{
  "norm_position": "res_post",
  "activation": "swiglu",
  "head_dim": 16,
  "slots_per_expert": 1,
  "positions": "rope",
  "lr": 0.0012,
  "beta2": 0.98
}
Rows from block 4, named by matrix and row number. Rows with one number belong to one attention dimension. Each number is 128 + 24 x the weight over the matrix's rms, rounded and kept within 0 to 255. All counts start at 0. Numbers have three digits each.
# v: attention value (model.blocks.4.attn.v.weight, 256x256), inputs 192-255
# proj: attention output (model.blocks.4.attn.proj.weight, 256x256, transposed), outputs 192-255
v.27:185169087155056164161108067115118139140120190075082178174163124095131094124126065136161157165126139090057147161140211120151178088171158178108074092118089161062140095149139080091115161085120164
proj.27:175106099069112194128052112106133136130110142133120133063190156130162100126108054115129131090126142147123107080150165119171158115157109121150123124178165155089139134137130122118112153115163149
v.28:160146072172101142133121074098112146140121170110120167190134135111119097099130106136142146187138115124117169136153158110150173122157164186117103133105077131105113095184125097080114137138137144
proj.28:179128094094116171137069116083135151134117138121111147078190139115175119109099047109160117094099141179102114099111173148144158140151097126150101094191170155105115129123118127097127131097120168
v.29:082065174065180121100144193150154096093142075148157081068092113140136183147120169122111104074121133149139093127091082120103099145088100067140147130136176134172105147060124145166149117141130112
proj.29:098154146188142074131203145167136096110131115115151134172076103116098157151161203155120134175127092105147124176128088125115088126095141134089118146083093085156120133153120136143126108150120080
v.30:168164082163089160136082063115113167158107172103089178191144138105143091109125095148159149155137125083090159135156204121151183107166150188104083079125067145089134102164125084077106161088122153
proj.30:169121124081106188145073112095123142133091153130104145064182134140143100120110042119136116101134137154102124102149163139143161127159116129163117111169177135098134123119134113106120141089139160
v.31:167174075145089139129078080109134182159110184087098166164137149106147069091150084149157143170137133119115182116163168125163176101170141192113091091132075125072115085185114087095127157116098146
proj.31:178100125083106191134063101107098143133123164138109147072174142128157109115102059116121137101132147146090113088149174125160132137151104122171112111164158148088136125118139136124117139100138165
v.32:110123116144116135141148080159140138167168108115108136149114114090101106113170150157129123178157163110126121164127134107137125090129141152091123105118098091091140127103145094152100134132088128
proj.32:158120102097087107073146125116158134124107127098105140170100150092104128143128134157121139171102162132108107162162140080134161116155108118127119131118075162107146096160131095154118119152108137
v.33:122114125132121156125122104127116132159171134109127128161150080115147103082118126122147134178150135112099147155116155107151162116141067157122117109151110115109114123151108115128118131097125159
proj.33:145140130086120146119132111117149151148088158114055152109120135111135112129119069140132161116094156175130116115168185132150146126168134133156136114132134166103120099173104127135100130119118150
v.34:146087139145124080157160116151161123174145105118126139151098130068105145109168151167111076173112143126140104163108090080112114093102142125086179140105113088118167136082190107134084147165095073
proj.34:136128138117107098087167161137153107115124122113137140167089145097090149141140167137139124185148132099149117177122099084104127096142100132124147165119108126135119107116161082145100095166098113
v.35:106128114139159112150142137158145113145180138129110144121105145116131141115151140130136108140122147125136130162132118132123147106118154123123145128112141114117149137109142133128134156136088122
proj.35:125130120110092093115151113123144111138151137128106140213103127103102137138132170147150127199121171111127137159123117133133137126134124122096113114088100126118151126124128102162138114132112151
v.36:134117137152145091167152110154172118161166115117149132138114148075117133135176176162132073167127147121139103189112107083099110083088140128102157152081111062107150135053159107118097139164085081
proj.36:145129135108112072094160125135150103117129126113113133173108133102094158166132189147131104164145110098126110168143090101107114101123118115137149160083088130123130112115172096135122105145082105
v.37:119097134127152128166121117139148114166153129103143134126125168116110146108170152102140098106124122171150099151142120111109121133115153101125158155101133091146167137106163115118130147158078101
proj.37:117134109135104099110143130119122109140163119117128129187098127103118129130127160108126132191144136113137160152093092132112144127120114139089107125087106115129146124112112110141156096136096151
v.38:127162127139117166097099133098108140104091161130139124111125107154141113144093090112142172117157124116116146094134147130121133169123096157158070095167120168146112121173103137126165105076166178
proj.38:120122121126130151171107120136124156134111150146122130077167128137155105105121082117119145069133122164122126097146163126160146144141163139156112097157176132123141120154099140098135151108147136
v.39:132140114126112154132137116125135107154124114121101109133123115127138114120126135142123128164161157128119124138106156132153132135134106134111102143136112110107125131159125115145147146118122165
proj.39:166141101124106134095109083118145141139132149134123143119142122101135136116136073152125119150110140162150104128170163110136161112153119147139122129108124113116129105144148122132114141155128164
v.40:132155142123124128103136127123121152137141098158132113158122120125149127104119118134133155145142117098123138110098133143141128137133088140131110132140120127127139128157118126145123126106155169
proj.40:157119135078112141094130116103159157143104147107111134108123109117122123120135093171118147119096152149114092122159157085133155114161118117139132132158149162097113114120128149141116123152124135
v.41:134171112125127155093109154112090163088095147130113115133156115176151128148083086104131184090134104117116161084136157168153149187150122140178090110156126178143102116187078137129172111060195168
proj.41:107131131159146169183090101139119155120128132124140137083141127133150120101118066128126156075109150143099150102125177172142130166126139126115107092154157138136139138141093152107131164104158135
v.42:119146127114126153094126115118111145114151139122118132167141100139145119107102124129120142164139135105141153098117130149170133129130103174120112125156104153110110127149116126124110107096164163
proj.42:160128140101123152116110121110132165133105145108093143085123130114124132107103057159124159106113170168120124100161167108132147118157118138145123126167141155111115125158115138126106138147139138
v.43:122137138125124088127128141158135108123100128163155133107105178139121144162150114128119120085086117123126107134160116113109088116097163106110157126104145148150147152110145140124114137144155092
proj.43:095118118148147097139143158138106104128159111152179118167130126146125137123138162128110099133150087103125141130085082115120112124103139136106134155112117088139134152087138114115131134124113106
v.44:123170112100107169117118144085102156098085139165125116116141116171172133138087075084122184080115119142112178084157166151152148169144111126193115124156140193126111084179097153121168083092164164
proj.44:111154138152145162177076125132110134146129124149109132079176135172141121144127115115151166094129152140130159111105158164142113164113164134105103104148154125134140132138101160124158133090165134
v.45:138099132142135116148171113155161124170166113098108147140100138088123138110158140154132106162122145109136123153111126114117138083129157125076166122105114096100142158089169089130088159149078092
proj.45:137153135094092089091160144131143129107122109124110126174079151097093147144138161149141141177122154115131120170143114087125150113161126133106138141117088120144132118129149095149104098143101123
v.46:141097138127142086173148124179182119147171119119140133135108146086116149109180172163123078139107124126143110173115099079102125087095141136095176152105119086127156153055160112121073137167078085
proj.46:138148149101124082076169140125157097125123107129138130178087143099100140165120182132146114165134117105138135153108075086103110106119105133117140143084101129134112125095158101143115116146087113
v.47:121110104126104152124131086126126120152165142102096119147144095088141111080130125101148151174170127121107158146102169109168161132149087151136104107169124135107124116157111123135116120092116153
proj.47:148150127091113127115118107122159163134094152129050135132113119127135113113125086146121176125089168158106119134162183117143152144164127117157125133147127183109119093164103148144097111116118143
v.48:149116101115125129092139115112112129147142127115127144157136113106122121114128128161118120149141114125132101130134122108100132109113141121137138115133124131131144155123150112111112147120121128
proj.48:120131127138126142123104123136109136127114117104139135161153163136133138123104120099118132157145150123125156136107125156152145142119111118125141139093124117130116132141132130127155106133106150
v.49:147130115113136121105141129099122135132181098122111150134137152136117119139154151141143116114153149121146166134166120132133135125123141125112133146119125137128128162102132125123105132132129098
proj.49:143123121131093130104150128108142083141116111099146133111134092130136154119123129126131123182142119109124138129124086146115142116112092137140139115101116107147124124114131146115125126131116131
v.50:119121147132114143142130131147132123110118150140114111123139085146127133109096108133116125145127142175099100087111147135131126122136108121129100130144167135128103100135125164123161081119132150
proj.50:118165115107151103095114146174128150108117133146110134102107134123127125124147136146105163098137122108144105128135150093138119099132158134090125134130109143129129137114135141149134152112160086
v.51:105113137143131127140125125139147125145113138135130094096126087142132129133111098113110133144143152171112127094131148119125132117147120115133120113137146125107144108153112139131125125146118151
proj.51:109144117130158135089110147148096141124117144157116132127118160127151125114146130148136138111114119115116110139139138113150125114104136149120161154130132124113137134118142146146133113108144089
v.52:134119110143133116140132136127140152138145112154148149137118146140102129136151136153143123106136149100146173150151109122147113146133144119086148133107106101138151172108125125131093178132144135
proj.52:138114134150127147143141145102124137168125113106169111128164104126104156145107108115116107115160181152122142099091125152118141137126085123160132110137134107124131125156091134122134121116140141
v.53:120128140115157119134128122148130138153176119129089107134109137148113127138116147123148124126137151112147161146118119167131142154140115120125141155115141136129124133139098125153140140107106144
proj.53:143125134124117133116161153145126114120163122126141141126110084105137123143141153135111145145163096104115121143125102078099125118124135156118104116107097136147151133101138099123119115116146084
v.54:145121134114154132110130154131137151145188131123080128117113127145098139156134135112126114137165171162161154127122133142116148097144164127163113131127145129112131098145100127120133160120078131
proj.54:148111102123113097088134154139116105126117132141115169096097162137142137132117132147138159147137127101122104160158118084133120081145121146121160130121100162130112160096132136143108106109152093
v.55:119115110135155112117112118123104162150186115131109146149143139131099102158133139127124119143182175116167155124151110146127129130130176124120142145089140125110130119147090127108127160120130149
proj.55:132108140138129135080157134134145113110154126098167118099113088128153144148141159116106143172160115116113121136098079086111135125109096154100149121086114114136112133102112116121116097109139110
v.56:120147124123108145147138131143152098111097131136150117113137113123143148127094120129122137118101111150117098109096147128142128146136113105146117123138151136143093110133129150160149099117156138
proj.56:140131142109153109135112154134118167123110135142109118136137147126112114128129122142124112085094130132145127106141157137127130125150164121135101124148135137118137128126123131139132149109130113
v.57:124126150109102122150134133140104085097097143150165150137112140125148146101130137141115135151075079132092082118113115104122094140128137148098131134159137113143084101136157137123123097160137092
proj.57:131149135129160138153126115135158139139129143105110123165109107097097135124144146118151126116115126107132138124126156117106162132150131152110090107111116127132136094139133112128103159156096136
v.58:103117136126112146149140153137165120119114145119120110119128111136113161119091113085096144122110115166111108091098151132127117116150109118151113128140146134125111096151123155130170100107142139
proj.58:161171128110137109109108137155115164117105121156086124096117138115142115129133130168128147089076109126140109126179141121153091095140180123140141129160129155104143153115132144145115132092155067
v.59:131136115102154116098135143106122147134146090133108135120124172116142126142147130132149126107157152109137160163131128143117137117108139126129139138118117116121158140098127114117119171124127111
proj.59:113103128156120134116142107108143103127134113094167132130152127121121135131106122136128115169148130135140124133094080132121121137123104139125152131096150102141102137110130129104129092156110146
v.60:125134118118170130134113141128131163158162120122081131132134146158087143163115140115140126119172152115148172123123129166168115138117134120132145147093129124128137134123092137130125134104141126
proj.60:133120124112111112073149154140140106104152126130154114088107087137142131137127156139120142159142100109148097136124087118113126102135122150123137129111081134155103132111119104140114110127145099
v.61:124113128125126163138124136120158109136100146139120127112125092113121141116128110119112128109132105149097085108093119104118133093168107117145101112152148142108134111140139143133131131127108137
proj.61:164156125124132139128091146135116145138110121144085119125136186131137116122110085153139160102081131145135142126157169121172135115130171119154148127154132152095125136121116152138129144114136125
v.62:125114106131127125081097133104104116153106114148144159130128146109144098127135112159148124146152125121109117153147109123106132146103147120120129124142088127113162151115143116121126170133132133
proj.62:085115137152122167140136102106140140148125141089166115168158125154108139117111110099146095145150117127114162111093121154148164153122106141136125137105144101141128131141113145108143105142112156
v.63:147141137132143112108152117148101118125144114122119139136114156138131111143136146127140117130121139087134143151155127130134102163103139140108159149092105132141128153114139130130103138124131117
proj.63:113112136143110124138129107133142116136153130121154099144117082126114138129150138114140117139150118146120115121097110146090140129106091141091105120120105123161137131149123105120143119120119136
v.64:104093163148175091110173179140160096162142053156136093114118174134130150101144151159135099140131162160168111140134086114100117077104109117081181189119135099111140159099139128162107158189089094
proj.64:115110118130139122114157137135110114106138092137158111163094144116127169141119170131104072145162116097147136152103071102089127102091110126142160163112124108155117130107160080151129137138098141
v.65:112099163116154111116167179134151110139137086173154133110146170114122126102144130161150086143127123131152113110139089114134114113104153131088172188129139078123137157090142132126136139167117114
proj.65:099126134144147133087133146144126115136153100131170122131107150123146173150096156102101097116177105073135150130099086097137128117104089140152132167115139100143129172111128115119109112139107119
v.66:140146115130114149126108111126138113130150166107113152145140121131107119107124103121138147124123124113146151104121137136170145129140117154144096083111111143116112121154130136099124155136104115
proj.66:140082106115109140153118110101145128143125139108111139098145132124132102117137094125174133142151145155136120106103136120155145147153133110107130121154149116116122114156110134121131135118131127
v.67:111124123122129108138128121132147081125142128091119111118138093127138120064153112130148154111136100125128109116130132124135146125127066117120116092130136135111137126139123130114136128141095087
proj.67:136084123092125137147115124103122162114092116102143137109124134113128114143109127127138144131140155159146119080096145111149138161124134108114112125141132139132126087156140124145143104138150135
v.68:122107155117140115119161160147133145114107098156169136114138135133140127122115131140115129125137135130144112117116108116116103129132143120103162159131141099130142154104135114133138121158106121
proj.68:096116119135153153084101126113107132104122110149132098106117171114140145147113127127123130102175116091153117147155089102159133121119116149134143155127124120121137171121118106144108116102150134
v.69:137086141135132135115131113122150116131146117120169126127151122160125154136119137146137113160127125131171126104124123113150115125102099133102123140127109104094160180113119135135170129155096112
proj.69:111093102128083157117112167103126138124170122107151125114156160120166111125094088119112106152161146110120118113141089087120152102157124122143148128127159121122123133133123119123105109112126124
v.70:140131113143131141122083092118123141157159122121139136182134125140105130139111146125133122159157156109152146126108129129145152143136111141113092130115095112126121127156122151130130142106104146
proj.70:110087128117104124162150138092144124154143159074125147115143134124125106135121095102163086144131141154141145126126136123117132125127133122140126113132158144105105119149119130111138148144113137
v.71:149143112127097161135085103115104138102126198094119163140130099118130109144110098118111166128114108111079152139134160136151128150155132129175082076125142156131111127158128130092145127077136149
proj.71:153125143121110114141104093101126123147115168134089147107150135140131101094144087118153186146097152150093099129148176153158123147151154129109097111168129176127135117128131169117130137120144133
v.72:123093154104161109148120133117137099140173116096146134127128112148102147081148144137134128137138132098167120129100111130139135115121098135110131134103102108115141144096139140143143130149078102
proj.72:123087114115099132125146147084122141140153101141157130126154143124124135144082110126144114122132130145142118093091115113126155122109105097134131167148127136132132138141131100135155112146135153
v.73:128128126152124149129088100124120120128146160119125143147141098132114122106130130099139150134138132103121142124132135140147149148122111130140099102106107128117118129135116133116129160126121138
proj.73:132094131103104130162117126116128147146122117091128136105136157113133108124127092119157118128135145156115135104130152118124148157136129101121108123156160150113103099158129146124129128121145126
v.74:122104144150141118160170178163137151106097095188139148118117168109148143177130148136100097103122117142145118155118113093103100137112172109118134164156116111126147136098153101147122133148149131
proj.74:102172161159137110095149133161120101141164107130146094154098160153106136156118152105089124115135100091134131170121092133117096094117119145152144167080137114141118141128143133117110117132108099
v.75:141100122120140112112111131126159121163173118104135141169161151133105123122139150160156098151164166106167133127120130137148150125122101126116136156105094101097158168108122124153156135146115104
proj.75:126095139141093132127153159094116115135136151101138124126139139126119108118115101121136088150145164145153124115116089123119160124123104114154133147109144123113123125150114131129148141121105145
v.76:143120145145146132106130139132142142132140091188157147148127160127122125109168162127103111143147157135135112152121094105134099127118138142103124163137127104165114113110134138127105144136172114
proj.76:135141161140147118105161149158125114124129118106149135139111121116114170162142159172119111137120133106112123136123106156089127114105092119143141107121103101117097164110155124144138138151122132
v.77:120135117124108133147118101121120131109101157110140157141147089126140145110127110105150180098115092118089125109109153141144117142130088123133105084135122154123100140158138127109134139135118124
proj.77:134112121096102159131085130079139173148117141132109128095161147124129092110102080103150163130126141140124111111142173120166160129168127114117114121146135148100111121152122145126110126107151115
v.78:121117124109118141144102106100126128141131160099128150127164089114150141098138108140147148121148112098122125131162114142168156129127095138119134125109112125111127134152129120096140134140093120
proj.78:147122117105127159141092126109110160135111139139106142108130152127126122144087070109148116101133159146127155100131152134155122154159140127113116129127149142109133095153107133111105140092156147
v.79:111129141120133124130134155129134135139104117152114111132112154117155105148136122122099120116140150148109131133149122117105118125141173119144159178114162123141160134108134133140119111127154131
proj.79:122145146156163104137143132167119100104119113160138112152108113140127176139125169149111118140127113100107095160116107141117101134083134121102127125129084128124139168104130135134141138125137134
v.80:080153157106156151150133149166127100096179124144166082118099089162098165145102142073074131121122130172134152084089120167128076145129111086157091109158179108167096122128104187138173103125141144
proj.80:089152123192105116159139109157124124126123143114111160184101114101101095125172169131155165133102106085128146171159105114144131145119166137104127127115081136154120130118146088101113137124104092
v.81:087161159110133140125130155143104133087149106159123068133115099157122166134094115099100117120139126166125133102103124164129125153130105112144092087153175119153111100143103160125171107118124152
proj.81:120163085187113120160142114139134101111118136123103164147123122097116083101187113118134170116123120123123120170173120142138129142148185161087123124103102113143123118121135107109102134104135102
v.82:097126153085166125113127156157113106103156144133121101112123094169122129121144145146127139142162148145130111095105108183114117106137104092155114129164159119123108116115097137165150123138136142
proj.82:126172112171085114130119097117123097124141109140106140155114145108133104124173148108145183158138109101153159189153122104123104104117176156097140107096068127144113120130134135126116141084112127
v.83:092163140118150097113125143155114079120152129144146119112111131146135158111119160122149132123134121114115106130104117159130116113102111114128127136140137104150104134113131141149158148150118146
proj.83:127132130174099103150168124150135105128138141118129147174123120113098114133160163124115132131140107115137141160133103146112129115109121152113145119073090102161138128139142105112125119119128109
v.84:155127111179080168160117100077125158147116152108122167179148154111111093126089100142129127152125102099115155158153150122147169142168160183139129106111090145090173117134120111096106132108109144
proj.84:155116112099166142107084152100151142121082134127122110086161130153161125123113066121119117110127173156108105081132176136141148131137136093138130141186164128071128114148119133154140118144146137
v.85:152091103147106138154122119082159132115092130124144153129118130085145107146120125157109127138120087141142147152173106090126133109138135154124144124135124112125184128102143134130104120150127104
proj.85:089099130113142128117142166120137145148119136136162087124135106161139134114107118130130115116134122119107141106101130137132122157129105099153096139140155158138134160137110137172150100163136114
v.86:099132185105149098101144156159137109102168088146138102073114098132134159092143162139131121099110110132129074101100097122109080094110106087137162137161176091151108136101149164167177126152124136
proj.86:101129148170097105141180138152122093131171128132146132171091138131081128134140182125146128130142087095146160168134074140112094125105130129121152146078093135177124142110135126133104111108111080
v.87:103136156089163111099127147182112085133155126128118097107108105139119144095144157116120140118148166165127093089104117169105091120117115087142118129163151128141087114107116158162161139128137152
proj.87:123155135154074113134158102146142104121159134126101150180118147119093115141155178130130154125126094106156143196155092110115119129118134156118148105088088127157114126124135120130106130107117128
v.88:090158169118135133121138156129107115113150103141153085096120112159105144087091132107116117117126108156146124118118116158114096134126111113169141137125182099145121089141119163138173130104148147
proj.88:134153121138117124137123121132122105102103156136120140162107139116120117116143147156124179122114125104120125159154129133139118127113146120108141099117093119139113125111136111139123130096115102
v.89:147120105148118159131110092095127152151108151135115146154130122112103108142134107130109120148140153138112152135138167124160146134173158165115114137128093140107122120161117112114101120096146145
proj.89:161132124089139152118068121110144148135100115121095123072157143126155119125092070138110136118139178152130118095134176118134161114134128116130126112167161120079127122154123153142138147147153157
v.90:116109108146145099200147098138142131121129144111157156149110131158128123202107133140121092143119138117125155162127132123120129171116122123097105112103089116141130169108142132121157129149095133
proj.90:105114140144146110148122125116152131171140120114135108152130106111128137111123108120133095137154159160133124122111139112111149141152116108131114143130130124129119132157121100078129120153117161
v.91:113156151145129093111129139152099092127148116150142146120096155135146132149131128128143137104128131092141105156127117138113134133097136113117125128098125135144095161112142126103148123152087122
proj.91:124128143151114120130196110131144098154154137127141147166113114132119120122161176088130099140155104125148160151134107127116118143136123146140123114086109116138137111131152133102108132100135111
v.92:170116086174079154157122101101114137154096145119126160164131136113126089157119084114140140151129133108125151174155153119157153157151164162128109126089097158104146113139108111090101134099137142
proj.92:147093118086162144150084117130144165136086121139119109070162129134165130115096074131117099107117173163125098076114169154140138111139121121129135134164181120100122115124136126122154130147161151
v.93:053140162096175117117142156162114078094173103143144089098098125167115177137113134107107129089124130138133113095109095150106080143097111083127126114144156091186087130098131164147175133138128150
proj.93:101142138183107110141156120139124100146147136112129153200097118091112099125163155115156156148147091082151162180142096137130114143126154146124136149099104118161129120111147093125096122123116094
v.94:203129082185064159149093089079136158164086165094094205167159150082133086118149099138151145154143126083107146149160167098135186098155151174135124120106072173076169111177128070108075172107145136
proj.94:156117121070146162123078147119143158114104135151124107060160128161170148134080077118093121118127165181109104094116177138134157101114087108135119114155173124071131140141127159132160132131153153
v.95:099164169133155130116111142147119093108139099149148088106117102157110152125091141089116125119124127143114118127093134154147090129129122112134133149123156110158122117134090154146175108109144160
proj.95:120142137145101145132146133146130125118106130157108134160124107112129114114148153148128139114123107085131127135103115122104127143098119143100135126109102157164114134108170104122119136121127108
v.96:161102092156113136135106070110136122147090149119111163115160140093127094103161093139163149092107109158130104143181130108121153119137162148136140076143121132089142125144149081071098158140111100
proj.96:120118143148145113142164153149102073111166114122201129124137125141112155129137166115133075160147104095116139114093099147094113137091122150101126143080142087160100152105127130132131118116137126
v.97:146133129164108100159147088124160119129094121136116166110118165111098119139178140161142106110089118153141111157160093093109143108128141124093139093124118098118145142096169113093080150163096081
proj.97:133111140125112110120173147142123069140152128125175155125127128131109139135168191097132122127121085093108131154094096103068121089105096133109156131089112119166131152088145102123129132147126088
v.98:152107108132107106132120109137141116131084150129108167121151164099109123122181112157154138102081106125133095188153118115106120099111132124112159090129117118122127131126160110084082161165134100
proj.98:122120161140132093141207141147116100130165113117192145123155131122090133109145187101124104169108103100125123130117095137094105099099101142123152152096144105153093159098149100120129124113096104
v.99:144118129174118097159130096139157129137094134139132149104111135089115133118178140150146108107081099142172086165169087117113126084107147114088178104108117090115107143118168097104082159173112099
proj.99:131120114146120089143161134145119053128159132113189148138108145137135137132174180128123097154130094078136143141086115113079112110115102126128166144102093106169106158084135112104115151145129095
v.100:101137148105115152112133161131112145097149117127159098127131100140143154130089128115108107155166124102097139098098125144139108143105119111148118142119135121137100143129115159172146108087168165
proj.100:133129112124143158135092103101130163130108169145070126112128114136151110122088093150115166100136151171133117119140153114152143132159135125160111102154152157071141122148129142123105131137128132
v.101:135142120144115142134103110129148136137095159128102131106145154116130093126140098105149163071117130126092139130160168116140140129169161128145131081160140144112126091155141121096123146133130118
proj.101:136136158139151146128112154149098125114144107153152121094174133171127150132111117098120126147124142138128135135131115154126117154130140134118129126128161117136112100130094152145132122096149129
v.102:100107139164142087134157150120127119139134102137182133128100141104099151136134159163126065166132142144166091149082087132094113114090116116095145168073124101159106171096135122153128117153121125
proj.102:124112124117105081126151103124144110139134125099120097153102131127095129129152126143134138091136088093135126119125110095105149074120088115120141168130106112120156170107167084128111122177109100
v.103:078139137108150153116125142101095135122179135110123120141154122153138111121088127107144157135184146118127148089119141133141123170138108118142096152130146125128128128156095157167149097101155155
proj.103:132148138140133160117060128107125163137095124153064104123140140135135126136096046122130150109127156179143119134148176140155158132147142132139104108175145163105129095180109146126134141122124173
v.104:164116103138109104138119080114159141137097143110103153135131155110118120117159096110145131096080119147141119151169131103120168130160136163109136083157138136100135098133134111067102157155097094
proj.104:119138149134129113128158154145107077119166113137201136140136140132095156127146180102141089151132092093106125130109091139083097115102129136117140140082108098164120135082121130149125136114127121
v.105:120138143104136148113126175126103133119179102131142093136134094146150148145101136115083116139156121106121153090076146126141096140123121123160121153121132141141128126130102164194153077111151138
proj.105:127139106104122155137089110105144187126108135151075131130128139118169111126110078131119165109109149166136119130138164117161141149172135122135105103170143173089130107170124133130123133139130120
v.106:119106131161136078142173128151148120126121089133157107142107114075101131140139158171108093154131115132146073154111072130119085089083125085087162146094106066142129172088161115151113104154091117
proj.106:127096129097115094108140128120149117132154145090160140141107117124116124120164142158145106115130099105130104132102112079129117091115089120122155135118106125123127167081178069129102107175127095
v.107:150128111168100106131141092163153122137079137154128168116130140074111113123195120155147124099093118143130110167171092105110148084114146150117163095104098099100136142137183109096097171155104099
proj.107:109097130124143090141209130149118074127179145094206148146133118118116151118160203129128078169125089096120125128098096119096089108099109126133164139085108086176094163081129102101118123135123106
v.108:157113105150119118150129121126127141162095146138099171135128149079126121119167106119143121096085121172119107157148115124152158096130132149115155083157119130129133119153164082065095143140128101
proj.108:125118127126112102098177132144130109102164135112183129132143120122099142144134168118098102184114125084126121138110080140091097123104116144116147142076126107122110144114128144143142119133108121
v.109:137120117135106106131162095160128086120091145139130161119137151091117110107186132138136109108073087126131073183156112129087118102088142117114149085113118098131127162111190102085101148163143087
proj.109:135084156120118107130196132135118096145151143119195132120134128107127127121154192132132092157125083097132117126091084109091107079095116126129156166117116111131097157101161106112100129127100098
v.110:159109106157120123136134083144140107143076150133126173108134150077101117122189126161136116113102119148136098166186119109106144103111151149111138086129122107113142155132153084100090172157126087
proj.110:115093140144132110124203148153129097126168127095216124142143134139100122120159187107124102155156083073122148117106096121097114109088114117130140153074131095175100151087143120117127129118105098
v.111:147149130091115162119087138125099157111153159112093125142139116138130122118098100083146161103146139126103181091153184136183164137179165149163109108160146179121130068169080136108125125095160153
proj.111:126147109125139148121094121136118145115104140149108134094138125143140120126085093136102141147132163151115142109154135161174120159153143164134103122151160149110109101152099194153157099100134157
v.112:129139149120146150134112146128121139126156149129124103116132131174102132182128139114080104124136153138133138130136114170118123132125141130152121135117140129159107124123092147116128123101120141
proj.112:131075127143151111116158156159119117134127117114157158143106117124136177133112139134109128141138114121125151141143120147116081141135099106135144130084141122113133169082123134120109124132119131
v.113:082151141137176145141110173145117131128150120176128105141161148149117136175126127112104097120152157131141138120121112197133114141115137113135143147108148129161110144153081162133153110105142127
proj.113:125077152162143091082146161149133115123138133128159142138104127132139139149124131150103122169163144149150146152128100112116103131130106131151136131067157103126114142102111156118121127132117121
v.114:162130104136083152123143098108140112144111149084147172144130116098121112095150129149142141148136095100097120157141120073139150098129128153113128122144102138096156143100155101107093142134111129
proj.114:148149109095094163164085101100132149146101133127087135117139146112142085095129097125136152114084133125108108119140173115143152131149154132094127130175092128120142090156148094149125138115124131
v.115:085150134150174138118104155125096135128164110157111125152165138162100111179126153128093105123171177129142125139110106210128115157130158110140135140112166137138116131141074164131116109101139121
proj.115:133070127135161094061145162132119124152133118138157139136127156134146134139131116154101108163144144155147147138158092125102105109128097125153144141097125089107105156108118134103111138119159141
v.116:170117086133078136128138067106150124168123174069113180149118106081133105083135121152167152143145093103103118146127154078144160078149117161100122107136066126073170112120163067115078171152094135
proj.116:144153111091099162136088093097148148149081158141068114119165153126157080120133082130144143093087148145098105109151173110168175114144137132095126118195089126124141106152162123147130137118156130
v.117:191102096150081153142109073106154120171121152061112158154133094081146090094160111131152167163123103094118119157118151075139155097170127178112128131155064123073155113126155059110078167127104149
proj.117:155156096086100147133100101090134174136075159139080117094157151101169078112138073115142153108095144122115090133147177118165172128139137128101133125176089143115148088164172120138121144113139140
v.118:072158168105183132133126197143118135094152093173123088104147149180126151178119141113082107096133172160130133097124101211110093161108157092154123128107181121169096133152071186152174103102136132
proj.118:108086164160144102108171147171113095120163119122184141136100128134108164133111161136119112146166133131159139125129089166090105123112122119154147134054160111128102154113084152117120114146111110
v.119:159114103129085138096122086118105116151109149050127137144098129084135120074144125153172178154123106099091116143136127078122141093149107171131105114148098139103157120106167095117101147147094118
proj.119:151173085104098145152078097103117125111112152133082126108141157100153109142122110124127140109089155129098105129163195142139173128137147134103110091171107138111158099145159112127135153100138163
v.120:165112100160078148111132069110145121155118151050117174139120115080119117092143116153150146158136093091121129158134124075134149093139127156107109117136089118088151126104152093110100142145120156
proj.120:166152091108092139144108107097136150154085138134081132117163148106166105094130082111129165095090128148113096129138185121154172119140154128093112122186098144126155102143152100136126145099150125
v.121:085145144110195125131122182153117127099156092204127111115155134164107133162102138097105100100123159150156150101115115174119090171120156090118143152096181118157106148137076155138144111112153136
proj.121:110071161163162094114178142147115099117155091127175140145101114146103180128134169134127111158160122115130154137112084135097099139129103105143151137085164107133123153088100155125118119138127109
v.122:117101150090162101146149146145141122107152077162147101083100131138125159134119147120126121114119133131154140128112102107128099160106104107117163144136169105154093148100143125147146102181138132
proj.122:109141163152132089109180121180139099102167116119168119169086108145124178165137180137140105128119085079108163159091071119113098135115116119121141148116117114162139140107144117138150119155093096
v.123:185110101148072154146126061089153119158111166067112160163128089064134108082136115138159140167136118095111107156140141062147164090156142168128100098144068125088166115135160068113081145129098124
proj.123:147159112092108147147099096081127155154085145136083130093157160102175083099125100123130169106092133129116095122160166121166167130153133144117109110187103142113150092142171115129128132111128136
v.124:174091103094085139121118086102120131149108155098119160139120125103146088091143102146165168147113065135094118125149157055152164109120121147119126117137082132087167104137168103104117150152101136
proj.124:157162077127105166171075068111130148120135139129096117114153151083145104116151102119148143125103163134099104136157194121135179129139149139121107080154127120127160087148130126131102145095136166